python train.py --arch="vit" --model="image classifier" --dataset="simulated telescope pictures of galaxies" --train_examples=48750 --image_size=24 --crop_scale_min=0.8 --horizontal_flip=false --translate=0.12 --cutout=0.25 --targets=["winding"] --num_classes=2 --norm="layernorm" --norm_position="post" --activation="geglu" --mlp_ratio=3 --head_dim=64 --fused_qkv=false --bias="all" --qk_norm=false --parallel_block=false --inner_norm=false --moe="top_k" --num_experts=32 --moe_every=2 --expert_mlp_ratio=1 --experts_per_token=1 --shared_expert=false --patch_size=[4, 4] --conv_stem=false --layers=6 --width=128 --positions="learned" --pooling="mean" --label_smoothing=0.2 --loss="cross_entropy" --residual_init="none" --optimizer="soap" --beta2=0.95 --lr=0.0018 --beta1=0.95 --shampoo_beta=0.95 --eps=1e-08 --precondition_frequency=10 --max_precond_dim=512 --one_sided=false --adamw_lr_other_params=0.00073 --steps=12400 --batch_size=128 --epochs=32.6 --lr_schedule="wsd" --decay_fraction=0.2 --final_lr_fraction=0.05 --warmup_steps=240 --weight_decay=0.1 --adamw_weight_decay_other_params=0.05
Rows from block 3, named by matrix and row number. Rows with one number belong to one attention dimension. Each number is 128 + 32 x the weight over its row's rms, rounded and kept within 0 to 255. All counts start at 0. After the name is the row's rms in percent of the matrix's.
# v: attention value (model.blocks.3.attn.v.weight, 128x128), inputs 0-127
# proj: attention output (model.blocks.3.attn.proj.weight, 128x128, transposed), outputs 0-127
v.95 107 [134 163 157 132  75  98 135  82 141 164 153 115 106 134 120 155 147 159 118 123 160 141 123  80  98  80 148 166 126 153  88 129 202  73 111 135 138 132 104  78 119 163 147 152 142 104 163 204 101 183 137 173 113 123  59 133 138 121 182  96 131 166 157 121 117 120 210 159  98 114 135 154 219 143 102 134 114 150 116 155 105 141 100 106 143 178 133 174 156 100 140  90 107 106 136  44 151 158 100  67 124 108 137  95 100 211 173  92 106 140 108 125 111 104 122  99 132 120 156 123  91  89 119 153 180 123 156 116]
proj.95 101 [196  98  80  99  94 117 126 144 142 110 132 135 171 106 143 195 141 217 114 138  50  89 139 109 141 165 137 151 136 148 116 153  99 134  85 188 118 182 100 180 149 151  99  64 141 115  85 104 177 167 139 163 182 116 131  98 141 181 137 184  92 141  92 146 170 141 160 143 113 146 152 127 182  79  80 125 136 178 126 145 144 118  75 117 110 111 175  85 131 129 138 155 115 100 142 150 150 108 122 164 114 191  68 133 157 153  94 144 174  82 171 142 108 152 134  67 148  95 140 123 135 116 123 164 142 112 155 118]
v.96 117 [133  75 142 105 113 101 171  87 171 152 143 149  96 149 119 105 121 140 133  88 143 122 105  72  88  91 172  94  91 104 135 129 202 114  51  87  75 100 165 121 111 112  96 131 112 143  88 197 135 137  94 169  97 137 119  68 113  76 141 164 112 117 118 146 169 129 205 105  61  92  88  99 133  96 162 138 120 111  89 147 122 156 112 114 121 135 139 145 144 107 185 141 137 125  98  49 139 183 100 107 151 111 141  45  69  99 150 130 165 114 131 139 151 142 107  87 166  99 135 142 154  90 147 113 179 125 143 155]
proj.96 113 [ 74 132  95 143 113  63  80 124 170  91 148 131 136 103 103 137 130 127  61 158  49 109 168  72 142 102 113 125 113 133 156 171 147 122 106 171 140 136  99 136 160 143 122  89 119 112  75 119 145 163 138 165 175 125 132 153 136 113 158 183 101 104  94 150  97  99  99 167 130 181  84 112 196 158  54  79 102 127  96 117 112 145 103  99 128 158 130  87 132  83 116 141 134 128 128 133 121  93 133 199 114 170 153 126 144 165 124 156 101 106 116  81  90 149 179 144  99 105 107  72 112  82 211 127 138 121 161  58]
v.97 122 [149 137 156 113 137  80 148 139 129 150 107 176 143 149 101 139 163 207 155 143 127 153 126 134 134 165 183 147 153 121  97 155 202 185 124 179  85 134 151 153 127 143 136  98 130 154  98 180 160 117 194 162 178  96 164 151 150 162 153 164 184 119 156 163 132 152 160 119 159 155 119 110 145 152 154 141 155 192 127 165 145 144 169 196 156 149 139 176 130 135 171 113 119 109 139 136 105 139  91 180 112 169  84 119 180 153 197 131 188 112 150 185 123 140 138 128 129  95 173 165 173 182 155 131 185 129 156  94]
proj.97 108 [ 77 113 124 154 132  95 117 159 158 137 112 114 132 142 106 167 168 121  90 119 101  94 147 125 139  32 109 114 106 139 183 143 161 153  86 149 148 137 204 147 136 146  70 122 138 179  90 130 105 170 131 174 141 166 123 188 116 137 133 173 135  96 104 115 161 158 157 139 122 124 100 148 203  94  94 128 177  65 105  79 103 135 127 133 143  69 168  99 144 124 128 128 145 156 130 171 172 137 156 105 112 144 163 141 170 150 113 107  29 174 141  62 112 136 167 156  84 155  62 103  87 127 142 144 133 135 164 113]
v.98 082 [ 73 143  97 156 134 124 141 146  90 172 138 122 101 132 199 115 175 184 142 161 111 126 101 129 143 134 191 121 149 124 135 154 124  79 107 156  44 192 125  98 150 144 134  79  98  91 110 171 140 138 114 113 131 143 147  83 161 174 117 121 142  94 103 175 108 145  93 145 117 164 112 125 225  89 166 204 127 136 119 102 145 178 122 127 152 149 170 179 137 146 142 147 128 158 146 104 190 124  54  68 112 170 110 123 153 126 110 107 128 109  96 147 188  87 139 154 186 104  70  94 139 138 106 128 151 105 119 123]
proj.98 090 [134  53 130  87 127  77 163  86 107 143 129 132 168 143 123 125 147 148  61 116 133 155 151 135 154  83 129 132 147 119  89 128 166 112  88 103 139 141 121 127 111 140  97 130 203 119  96 114 219 115  76 177  99 153  82 225 127 111  86 118 184 127 115  91 131 100 154  83 138 129  96 111 196 132  95  87 180 129 101 103  87 104 154 152 128 143 101  86 131  96  86  84  92 171 119 105 143 150 142 119 128 185 182 116 116 191  82 150 108 140 121 128  75 102 146 142 113 131 147 164 181 121 135  84 133 131 166 111]
v.99 099 [113 130 165 151 140 137 141 181 229 135 110 160 106 155  95 165 123  83  62 159 124 161 143 121 143  92 131 152 150 186 168 111 112 152 140 134  95 100  67 112 118 106 147 197  53 135  74 106 107 140 108  79 158 160 114 126 153 158 134  90 174 108 132 187 106  94 168 141 126 167 125 141  93 131 133 133 152 109 134 135  90  96 117 160 155 237 143 110 138 142  95 124 133 140 177 112 103  93  86  83 124 118 154  87 115 123 194 148 135 136 142 137 143 169 146 148 161 105 174 135 106 163 104 151 104 155 196 155]
proj.99 096 [156 140 114 124  93  95  99 149 143 155 129  79 113  55 137 127 134 119 190 122 130 172 207 155 136 143 140 104  94 115  68 142 124 123  97  93 205 109 173 172 109 179  86 121 119 149 192 118  85 159 138 133 136 138 144 154 107 152 112 162  80 101  76 104  87 130 168 137 121 101 122  96  66 204 148  78 141  95 188 169 154 149 128 150 121 129 134 128 133 154  89 174 164 103  76 110 153 129 143 199 107 102 108 158 121 163 115 154 160 112 118  90 178  80 114 139  98 111 164 135 106 161  98 156 149 100 162  90]
v.100 080 [102 176 107  72  94 154 116 139 124 125 121 111  80 136  99 185 121 127 162 135 151 117 115  73 146 102 135 104 152 140  89 133  69 122 140 138 148 126 144 149 163  88 154 182 140 130 118 141 118  94 145 204  83 121 176 149 133 173 124 107  76 205 127 155  76 113 152 151 128 104 141  77  87 126  80  68 139 123 137  84 142 135 186  96 140 104  46 125 174 133  90  83 122 147 119 204 140 137 130 119 107 116 129 155 125 130 126 105 122 178 193 103 164 158 124  62 131  84 170 177 129 158 179 131 172  85 125 117]
proj.100 080 [193 118 119 132 161  80 120  72 137 140  67 162 151 113  93 151 154 112 149  57 109 185  69  93 135 120 139 168 148 129 102 129 132 110 121 102 144 152  99 152  70 140 119 128 143 162 172 164  97 165 135  83 146  74 118  79 123 119 153 114 125 129 152 154 185 148 102 115 136 126 155 154  88 138 112 156 102  57 104 132 119 161 125  93 102 125 126  90 137 163 127 198  99 133 171 125 100  65 142  79 197 161  70 148 159 101  92 102 112 117 148 146 212 151 113 131 138 139  97  69 117 100  99 105 134 165 112 196]
v.101 093 [110 136 106  63 122 124 161 101 153 151  69 210 135 103 100 171 143 161 144 137 127 139 131 160 113 123 150 154 154 157  92 155 140  99 102 114 121  80 157 143 101 149 118 125 129 108 164 182 190 125 124 173 120 147 149  86 101  79  99 174 141 134 181 120 159 221 137 150 129 100 155 109 214 119 151 149  76 133 169  75 143 138  89  90 118 133 118 124 108 139 173 147 108 157  57  78 190 140 125 104 163 154 155 214  82 187 128 136 117 114 171 162 115 125 138  85 133 142 133  97 100 147 118 155 147 121 155 124]
proj.101 084 [133 131 128 114 108 138 118 142  78  98 119 108 121 136 120  89 108 204 113 109 138 132 117  80 177 138 147 113 108 124 157  84  70 116 177 152 102 161  69 140 154 143  97  64 134  97  61 133 161 181 121  87 145 129  89 159 166 156 153 157 159 111 124 153 155 137 139 127 116 143 140 139 203  52 154 147 170 182 112 145 116 104 150 134 163 106 122 139 139 110 133 114  74  86 189 125  78 142  74 171 124 173 104  79 171 131 144  94  89 145 135 156  92 157 128 151 173 125 141 110 190  95 219 146 129 156 113  84]
v.102 099 [102 140  86  98 160 168 164 135 187 168 117  95 131 116 142 119  68 164 161  69  94 102  57 105 135 186 112 130  65 143 115  96 140 129 135 172  99 129 187  84 167 129  99  92 111 114 148 126 189 106  68 160 111 110 128  89 117 110 174 171 102  77 113 114 133 128 104 112  79 114 113 185 134 114 128  95  71 138 112  89 187 143 179 109 112  84 124  85 102 138 114 113 156  74 124 154 106 142 134 115 129 164 134  54 101  70  86 126  61 143  97 134 163 112 109 133 156 153 137 144 157 107 171 148  94 138 101 153]
proj.102 090 [109  56 133 126 105  85 143  82  96  95 178 183  98 158  83  88 168 120 120 132 100 175 110 162 144  79 143 126 164  65 157 199  98 140 145 111 130 149  87 172 102 167 133 118 146 148 126 167 152 100 188 104  67 133 132 147 102 161 101  89 224 116 126 140 175 120 122 169 108 127 144 111 137 133 112 131  87 124 106 114 119  96 113 101 167  99  77 133 173 133 132 156 124 217 174 106 155 146 120 150 125 171 100 147 148 168 156 145 151 136  99 150 110 139 125 118 174  80 169 180 105  79 129 108 169  94 127 101]
v.103 091 [121 134 134  85 138  89 155 126 226 119  84 125  86 212  98 116 131 181  60 116 140 138 179 146 131 105 186 114  91 105 121  89 215 155 164 132  88 136 165 173 106 149 131 118 150 100 140  70 156  90  99 130 139 108 145 141 151 156 128 168 171 129 159 113  98  98 159 128 147 110  81 150 145 136 122 111 157 155  57 169 139 144 103 132  95 169 117 163 129 165 166 136 134 151 122  87 103 179  98 179 111 103 105 108  84 119 117 113 195 142 119 132 168 143 131 113 146 133 166 124 167 115 196 131 136 143 189  91]
proj.103 095 [107 135  96 178 116 178 128 140 154 118 178 144  62 109  51  94 128 142 147 131  98 131 103  75 142 100 133  86 104 156 186 135 134 103  73 140 108 124 115 159  84 139 138  61  95 166  57 172 119 126 124 130  66 127 136 110 138  48 175  85 158 115 153  96 156 113 161 110 155  76 181 103 174 129 129 147 123  97 190  89 137 116 141 126 125 130 106 148 114 116 116  99 136  93  95 143 150 159 117 162 150 172  96 152 114 126 141 150  46 153 120  47 107  90 163 138 120 147 132 159  89 106 118 141 118  86 144  70]
v.104 095 [158 157 209 173 127 104 119  84 171 147 147 155  93 156 110 131 168  82 120  92 112 154  82 169 123 105  89 168 144 149  87 110  82 109 140 156 166 125 124  98  75 137 146 141 118  52 188 139  99 117  84 140 151 142 174 144 144  83  77  93 115 108 144 135 165 141 108 119 180 193 126 115 128  55 133  69  74 122 138 148 152 125 176  93 124 136 138 117 120 133 108 125 172  88 102  80 182 147 127 117 111  91 127 148  87  73 140 135 154 173 196 116 112  82 111 106 116  85 173 151 123  92 140 103 135  67 113 138]
proj.104 094 [131 102 118 127 126 107 154 139 131 116 145 109 168 107 127 162 149 157 148 156 124 165 135 123 143 109 134 184 135 140 142 149 148  69 115 101 117 196 123 146 147 183  97 110  91 168 145  83 205 154 183 143 129 155 155 123  59 150 158  77 116 163  80  80 167 149 174 108 172 111  69 132  73 156 175 103 169 124 107 176 180  78  90  99 111 104 123 146 141 140 165 179 138 135 174 155 132 128 126 175 133 153  70 165 153 171  81 137 168 104 153 216 145 140 124 121 171 132 171 155 156  87 144 104 157 119 137 169]
v.105 113 [166 127 115 125 126  95 106 131  62  97  84 174 126 131 130  89 100 169 120 158  81 100 142 208 109 219 152 155 113 152 126 134 142 148 110 107 122 200 145 165 153 127  62  89 180 128 180 135 104  81 219 124 115 204 154 130 115  54 183  96 196 150 127 136 113 167 155 130 181 118 107 135 158  95 116 142 148 127 134 125 129 130 121 104 181 113 113 132 145 162 179 107 144 124  66  97 163 203 123 148  97 146 114 132 136 143 132 154 142 128 113 129  94 164 119 127 135  92 118 108 158  91 116 142 119 142 115 105]
proj.105 115 [133 150 106 145 132 140 130 128  93 152 143 105 124 151 123 155 187 165  92 157 153  75  91  85 168 110 161 100 108 112 155  91  96  89 133 178 159  82 149 116 105 173 104 145 130 140 127  89 189 136 127 114 108  88 117 103 119 132 127 103 129  97  91 101 137 106 113  94  61 119 110 131 204  18  65 143 139 159 118 100 123 118 153 198 120  65 121 126 136 124 127  56 123 126 153 150 153 116 118 119 114 156 133 100 168 100 106 106  59 116 118 141  12 116 154 151 132 165 105 141 181 164 134 115 112 143 159 113]
v.106 100 [145 156 118 158 188 118 125 150 196 147 174 128  78 155  93 117 160 160  89 145 110  85 181 191 112 107 205 158 159 131 143 119 172  75  88 172  76 130 108 115 169 158 127 125 132 136  81 165  73 127 147 118 144 124 101  86 120 134 153 121 143 112 115 115 131 141 147 158 178 132 124 102 187 144  87 145 133 122 124  89 104 125 112 146 145 112 175 149 174  98  76  78 177 156 125  63 184 178 115 122  85 165 123 122  89 131 170  64 128 101 107  74 101 115  85 163 149 102 145 121 135  81 159 130  83 127 110  80]
proj.106 098 [143 146 112 118 129  99 137 120 136 120 126 141 147 106 108 113 169 160 116 106  97 113 176 108 149 130 158 158 147 166 138 104 152 111 124 165 132 169 187 145 115 152 109  91 180 171 109  10 152 148 140 128 110 142 133  67 164 112 112  84 171 100 114 130 131 146 183 109 143 111 120 106 234  90 103  43 196 129 149 106 133 130 161 158 120 129 119 150 155 150 130  97 150 128 109 177 139 167  93 108 175 159 112 125 145 138 104  89 117 102 194 197  79 137 121 166 129 164 143 134 141 116 125 159 173 107 182  63]
v.107 134 [139 127 130 102 167 143  98 183  98  95 166 125 120 164 131 124 153 134 134 120 113 109  99 152 169 160  94 140 102 127  93 160  46 150 134 151 121 137  92 114  95  55 114 111 156 142 143  81 165 110 142 151  71  82 170 138 142 156 124 176  75 166  71  85 131 155  63 112 142 100  78 144 154  94 129 153  81 137 170  73 181 117 158  59 130  93 116 108  99 152  98 120 113 143 121 134 113 101 137 187 113 136  78 187  65 110  68 142  81 109 158 116 145  75 100 113 157 104 138 126  82 101 135  85 100 147  88 106]
proj.107 122 [102 123 124 162  94  98 151 125  94 114 108 146 163 150 155 166 114 122 134 128 161 176 120  95 120 144 144 125 150 119 155 113 146  63 154  63 122 149 151 149  91 199 116 178 175 135 110 147 149  98 168  65 118 129 110  91 113 103 123   0 158 118 166 138 153  93 110 117 156 141 116 136 106 151  99 187 159  76 170 110 151 109 203  61 153  90 137 106 136  82 116 166  91 166 134 141 111 126  99 124 116 116 127 162 144  83 119 137 160  95  84 177 124 122 105 141 132 113 143 167 175 121 114 206 193 133 134 149]
v.108 111 [149 121  78  58 137 118  58 128 111  55 119 137 138  55 123 114 146 244 119 190 129 154 105 102 150 140 147  92 106 132 115 196 134  82 115 174  85 182 133  91 141  61 133 122 162 101 139 123 159  76 174 131 103 156 183 147 102 115 158 102 141 156 147  82 110 172 153 177 146  78 148  93 160  97 137 159 174 131 161  97 142 128 134 135 147  89 115 114 152 148 133 128  74 157  85 121 139 151 110 126  78 179 116 159 172 141  88 142 163 108 130 141  96 114  99 113 122 101  96 143 133 104 121 132 142 128 122  84]
proj.108 103 [110 124 108 106 153 114 136 117 113 159 116  55  91 134 141 134 123 139 118 131 156  86 109 127 125 135 156 140 129  90 152 110 110  94 159 121 139 146 136 139 119 111  93 109 170 142 100 115  92 165 104 118 143  83 107  57 171 135 118 113 130  66 140 159 188 175  65  87 120 138 120 126 185  56  41 140 124  88  68  52  49 161 127 146 123  90 100  92 106  84 116 103 111  92 125 137 122 142 136  93 156 145 158 108 150  82 151 136  58 103  87 140  35 117 130 147 118 150  76  92 154 132 123  97 103 169 134 162]
v.109 101 [136 122  80 105 119  93 164 143 165 118  69 101 163 132 107 115 155 169  97 148 178 172 161 145  73  76 122 136 137  86 171 149 186 137 128 141  97 139 146 156  78 119  85  94  95  87 145 115 165 100 106 112 116 149 167 107 172 140 169 113 159  52 152  95 114 120 108 115 141 135  95 158 154 128 102 113 159 160 112 239 195 148 136  67 132 137 118 107 102 118 155 150 104 136 119 142  91 125 112 128 110 148 138 145  90  95 163 143 164 118 196 153 137 157 116 163 152 125  93 187 161 171 187  90  85 130 149  69]
proj.109 104 [109  98 116 194 143 156 154 158 157 103 151 175 121 101 130 140 129 110 119 106  87 106 171 115 128  85 146 145 125 158 156 153 143 142 126  95 140 111 231 166 123 136 181 133 116 184 125 163 144 160 156 146 135 161 136 135 115 107 131 196 175 187 148 130 168  90 148 123 160 128 100  92 154 162 164 135 126 100 153  75  77 180 153 221 117 116 115 173 176 148 110 102 137 139  83 152 176 148 132 142 152 124 219 112 170 192 158 140 141 152 136  91 142 109 135 161 114 130 166 179  88 118 141 123 190 107 146 142]
v.110 102 [120 137 129 164 189 149 124 128  83 103 170 136 143 112 143 179 154  38 112 135 145 107 171 129 147 127  84 119 162 128 131 108 101 144 173  68 100 138  83  94 138 162 157 109 148 141 169 119 161 131  93  67 103 112 118 190 101  99  72 166 160 121 132 151 142 119 145 120 177 149 131  94  54 128 159 115  67 120 169 154 151 144 106 152 106 211 160 136 122 157  68 186 140 137  91 139 152 111 136 119 143 138 156 179 115 120 154 128  98  52 144  74 182  87 114 131 165  79  97 134  92 101 121 170 147 129 151 164]
proj.110 110 [143 165 146 109 101 129 135 131 120 141 120 142 146 162 122  87 167  77 178 135 156 213  89 129 140 153 162 105 156 104 131 123 129 202 112  88 166 119 144  77 122 124 129 176 117 106 132 138 115 129 151 149 133 148 184 143 108 145 127  64 113 118 134 124  91 127 129 147 145 139 154 155  15 195 208 132 144 173  76 124 153 107 157 110 162 144 180 105 122 117 152 115 170 113 120 105  78 101 161 139 118  82 106  96 100 142 139 116 204 180 120 153 186 132 179 163  98 174 165 173 155 118 140 145  78 153 141 129]
v.111 118 [116 107 140 160 168 164  72 145 109 120 157 141 101 127 134 185 127  68 186 148 156 176 142  99 164 110  69 135 119 131 103 153 101 169 139 142 125  61 123 129 158 133 122 166 113  95 150 100  84 114 114 143 181 119 171 162 122 157 113 171  76 121 156 156  90 108 139 114 150 130 151  65  83 182 151 129 104 143 168 189 167 185 181  90 111 172 108 135 157 143  77 132 161 158 141 175  74 110 138 141 158 116 130 151 168 130 139 130 149 171 174 156 214  81 117 107 150 145 159 172 112 178 142 136 165 158 104 159]
proj.111 132 [128 151 148 152 125 116 173  76 146 155  98 127 133 115 134 114 112  43 161 116 144 153 107 147 107 126 126 103 176 111  98  98 113 156 135  85 130 125  98  85 114 113 156 168  76 152 158 162 132 147 109 101 114 130 164  81 114 151 113 105 133 139 131 128  82 129 143 115 132 180 105 129   0 189 176 147  58 114  98 143 123  81  90  62 121 142 103  81  67 145 112 197 102 145 160 117 117 126 111 138 101  69 108 153  96 127 139 148 179 130 144 143 207 139 114 112 107 125 145 103 100  77  95 128 166 123 114 137]
v.112 083 [127 164 185 140 182  92 104 141 143 147 147 171 108 157 120 105 110 168 143  88 118 103 168 110 166 153 148  82  69 135  66  66 163 145 149 137 140  68 109 133  92 174 108 180 177 145 122 114 124 131 125 125 130 111 126 143 174 160 154 173 132 147  98 120 109 179 156  84 120 131  64 153 217  95  87 138 141 114 142  61 160 140 103 110 149 138 151 218  96 175 129 148 138 146 135 141 180 164 109 149 124  53 134  80 134 152 143 145 113 104  76 112 105 178 138 112 141 101 165 110 134 163 152 107 134  89  88 118]
proj.112 089 [ 96 152  98 167  62 165 138 128 124 125 106  88 162 115  87 183 157 200 106 143  88 124 119  80 104 118 101 120 118 124 176 153 184  60 121 155 137 117 148 160 109 163 138 122 106 147 154 134 137  98 183  91  62  92 139 113 147  74 119  52 109 115 170 149 106 127 153 175 120 124 106 122 235 151 131 160 164 114 169 163 157 108 151  63 157 117 137 111 144 115 140  61 121 129 168 118  75 116 126 116 111 196  91 143  82 145 107 149 137 105 163 104  93  88 162 133 147 135 100 150 123 145 117 156 180 122 138  96]
v.113 091 [111 103 162 107  92  79 134  90 127 141 121 188 138  97  62 153 116 136 151 107 156  84 217 131 170  67 151 129 102 136 132 122 127 120 116 120 126 129 165  89 142  99 136 111 147 126 134 123 165 115 152 171 163 123  83 152 135  85 122 122  80 149 107 109  77 150 137 201 201 127 169 106 108 138 121  93 139  87 199 135 141 107 143 119 111  70  75 136 175  76 136 161 100  75 110 177 166 181  98 120 108 167  95 156  97 195 163 134 137 119 144 151  67 140 124  78 131 140 147 161 173 140 146 147 122 164 184 118]
proj.113 091 [135 121  86 146 182 171 108 141 151 168 179 111  78 121 125 130 150 168 154 119 114 152  52  94 155 189 135 120 110 140 139 118 106 120 106 145 135 157  81 150 115 156 105 122  86 127 125 147  98 179 167 134 199  87 203 112 145 185 170 134 170 131 130 142 241 144 122 135 127  93 147 149 173  86 147 135 138 140 118 142 151  97 126 148 138 108 134 146 157 188 185 164 129 112 126 138 132 153 132 175 158 170  58 110 123  79 117 170  88 109 134 147 183 179 153 123 101  63 113 115 154  88 145 152 114 140  89 103]
v.114 094 [152 106 108 129 105 159 161 128 107 145 166 156 178  93  96 135 111  88 136 122  97 120 136 208 193 145 110 130 157 109 181 113 125 126 141 124 170  84 141 139 104 179 159 127 114 158 177 122 201 183 106 119 107  69 156 144 124 171  84 153 149 142 154 100 159 131  60 104 151 162 158 140 109  90 114 118 142 111 124 101  84 128 133 142 105 181 162  70 102 172 133 170 167 112 169 149 121 146 128 141 127 167 128 143 147  75  98 132 103 133 158  53 177 174 159 132  70  58  87 149 151 137 117  94 118  65 110  80]
proj.114 095 [122  96 191 114 144 123 148 107 128 122 156 136 122 171 167 134 128  88  83 123 152 158 118 127  83  61 150 146 107 146  95 143 149 164 108 116 115 123 113 164 144 117 173 116 119 130 147 150  77  66 125 164  84 134 131 196 127 101  86 108 146 162 166 154  77  99 115 188 122 120 102 160  82 195 187  90 118  23 113 136 149 161 117 161  77  80 100 114 187  85 148 135 149 149 139 111 138 112 142 106 141  79 149  89 106 149 130 131 122 150 123 115 196  92 140 173 206 173 164 106 118 113 142 127 144 114 137 189]
v.115 108 [148 187 150  69 143 111 167 139 150 145 113 119 100 145  98  96 152 172  62 145 109  80 178 181 132  95 162 103 155 142 165  57 157 171 132 170 155 100 177  69 113 125  53 132 114 151  32 143 164 170 147 107 185 102 130 109 154 137 162 135 188 138 137 161 150 157 114 114  86 112 139 137 172 163 119 140 102 104 102 145 103 143 103 126 144 149 143 156 127 117 135 139 151 101 144 127 168 125 105  61 114  73 121  88 130 150 141 122  79 112 120  84 107 100 115 128 163 182 127  89 136 117 133 168 137 147 174  52]
proj.115 112 [ 74  79 155 122 134 147 147 136 121 170 152 143 121  98 167 135 139 183 123 145 148 148 199 110 141 151 158 136  96 118  87 179 118  75 114 174 147 182 155 129 175 124  78  72 126 152  94 124  96 114  89 146 157 157 115 175 132 173 153 151 121 130 122 103 133 112 180 128 155 147 121 111 200  78  97 133 182  91 129 126 133 165 145 142 150  87 141 160 151 125 203 105 162 138 116 118 147 154 102 127 129 215 133 120 136 181 111  57 155 166 116 143  81 135  86 115 112  43 141 144 123  88 193 173 101  96 125 139]
v.116 100 [118 128  83 125 144 119  87 125 135 112 116  81 135 145 175 134 195 139 146 161 116 118 243 120 155 122 164 153 109 127  97 137 162  88 133 167 155 114 138 113 162 171  90 149 139 143 159 128 163 138 152  94  61 159  63  93 169 150 104  77 102 187 162 114 169 149 150 132 108 143 103 162 162 120 122  63 134 119 136 100 143 122 104 100 130 153  87 149 115 158 141 137 149 107 132 134 182 155  89 134 114  83 158 109 188  91  17 126 122 102 131  69  78 194 114 161  95 136 115 156 127  92 133 101 121 132 138 157]
proj.116 100 [161 106 109 118 114 190 178  71 138 171 173 171 121 176 133 150 109 202 115 136 163 128  57 160  91 173 151 155 108  82 132 131 129 114 112 117 168 154 144 125  95 126 179 101 152 100  95 164 132 106 145 171 129  95 177  91 130 127 175 127 136 152 151 159 143 135  84 128 123 108 189 147 164 119  35 133 136 115 167 124 107 144 103 173 128 147 142 151 141  78 140  69  96  96  89 111 127 118 134  70 194 173 128 103  99 166  96 131 126 144  95 157  90  65 177 117 151 123 162 156 137 186 140  89 114 138 106 170]
v.117 098 [169 190 101  93 107 179 144 108 156 143 115 146 125 134  94 109 155 137 134 123 158 151 152 100  93 127 134 178 112 122 157 178 119  79 110 156 201  67 170 123 102 110 147 182 114 142 118 156 159 143 127 121  85 138 133 140 125 138 178 134  45 154 153  75  71 160 112 137  97 117 128 167 205 127  98 128 158 112 109 142 171 154 116  59 126 145 146 139  98 117 110  94 135 139 174 161 118 150 121 102 131  80 166 112 136 179 171 141 126 106 142  57 145 148 160 104 200 147 122 189  87  80 149  76 132 170  85 100]
proj.117 099 [158 111 125 120  77 140 138 137 125  77  94 153 202 112 128 138  88 173  65  58  94 127 165  93  98 137 144 185 109 124 104 138 142  76 197 123  96 174 115 165  95 165 189 127 150 128  96 129  99 165 168 150 124  91 136  98 167 116 129 156 143 150 126 157 176 124 154 168 161 181 147 121 124 167 104 141 145 149 124 149 109 178 134  89 137 138 154 138 170 176 128 137 113 122 176 111 128  70  58 122 119 187 135 160 136 163 103 147 169 109 148 155  81 119  70 101 169 122 119 131 136 140 136 113 205 113 173 194]
v.118 097 [122 172 211  52 138 184 126 111 102 188 134 131  94 151 173 132 124 156 172 124 109 141 122 122 131 188 176 137 123 140 129 138 133 168 168 120 141 179 170 137 109 157 161 185  77 121 172 143 139 172 114  99 125 164 118 143 128  97 176 108 100 151 107 180  90 143 145 144 135 114  58 148 141  72 129 160 103 105  70 174 124  98 113 127 154 168 172  95  83 149 138 108 169  94 130 170  97 137  79 114 166 113 102  62 129  64 110 132 110 173 144 173 153 101 137 187 149 159 150 134 139 146 150 163 168 138 136 159]
proj.118 094 [155 102 111 159 135  70 145 130 135 112 174 116 178 134 141 128 163 129 130 149 127 123 165 121 161 119  91 118 115 131 112 179  83  87 108  97 152  97  93 116 160 155 128 113 152 139 180 155 213 104 104 162 124 136 140 155  67 165 149  96 106  63 103  73 109  70 176 138  60 140 121  83 111 119 108 143 113 131 163 108 138 143  98  63 158  79 112 144 142 153  86 143 138 185 169 112 171 132 169 163  71 101 152 155  82 183 126 213 146  69 112 109  91 140 134  99 131 168 130 111 136 178 128 101 109 112 144 179]
v.119 095 [115 127 157 131 148 134 127 153 177 103  95 130  69  94 183 176 159  72  59 104 132 138 175 155 167  76 124  98 171 103  74 119 163  59 164 121 104  81 127 113 113 131 158 118 104 145  76 132 124 152  49 102 113 104 195 148 167 120  95 106 100 121 142 168 129 100 120 105 164 137 144  93 133 175  99 120 129  89 136 156  93 118 121 108  99 156 133 201 122 142 121 185 140 145 195 115 166 123 131 175 116 133 150 141 108 215 130 149 151 173 127  91 157 109 141  86 130  88 135  89  99 116 132 146 157 116 200 121]
proj.119 086 [135 124 149 142 130 146 150 131 153 147 127 117 130  99 107  97  52 109 137 125 180 198 152  88 129 141 190 159 140 175 145 106 155 190  96  89 164 161 126  92 130 167 164 128 138 144 115 115 145 157 120 156 160 177 154  96 173 100 159 159 155 174  80  68 105 152 132 123 192 119 130 150  76 194 148 108 143 153 179 103 180 118 117 212  89 146 131  81 135 111 161  86 111  99 144 105 126 148  77 165 185 109  96 117 105  78 112  96 183 150 166 124 191 124 112 159 105 119 145 189 111 102 105 131 125 111 144 123]
v.120 094 [ 75 101 132 110 117 192  81 145 187 174  92 123 138 117  97 153 147  83 110 131 104  61 107  95 138 103  99 115  98 167 130 162 131 143 185  91  97 122 135 130 177 123 126 174 114 116 108 144 132  94  75 140 116  86 122 101  42 114 117 172  81 142 143  96 119 127 151 131  59 142 126  97  64 148 150 131 116  94 138 107  61 161 145 233 114  98  85 176 117 102 127 169  77 157 136 102 129 174 110  99 160 130 110 194 141 149 159 103 120 118 125 166 160 108 149 130 125 118 100 111 137 109 140 130 184 134 140 191]
proj.120 093 [130 142 188 156  89 111 104 134  96  85  78  97 112 163 150  82 121 110 142 125 160 165 132 145 158 141 148  70 132 151 167 163  95 182 105 147 124 155 101 147 108 113 119 172 154 128 110 169 100 201 102  79 161 115  92 178 124  95 145 155 107 135 135 180 118 208 108 170 154 124 155 186  66 143 139 155  81 186 100 165 152 133 104  95 122 175 170 112  74 170 169 128 167 153 145  66 133 113 151 173 118  71  93  81 117  94 127 133 155 134 120 135 165 123 131 106 145 135 153  70 115 148 135 157 100 188 124  86]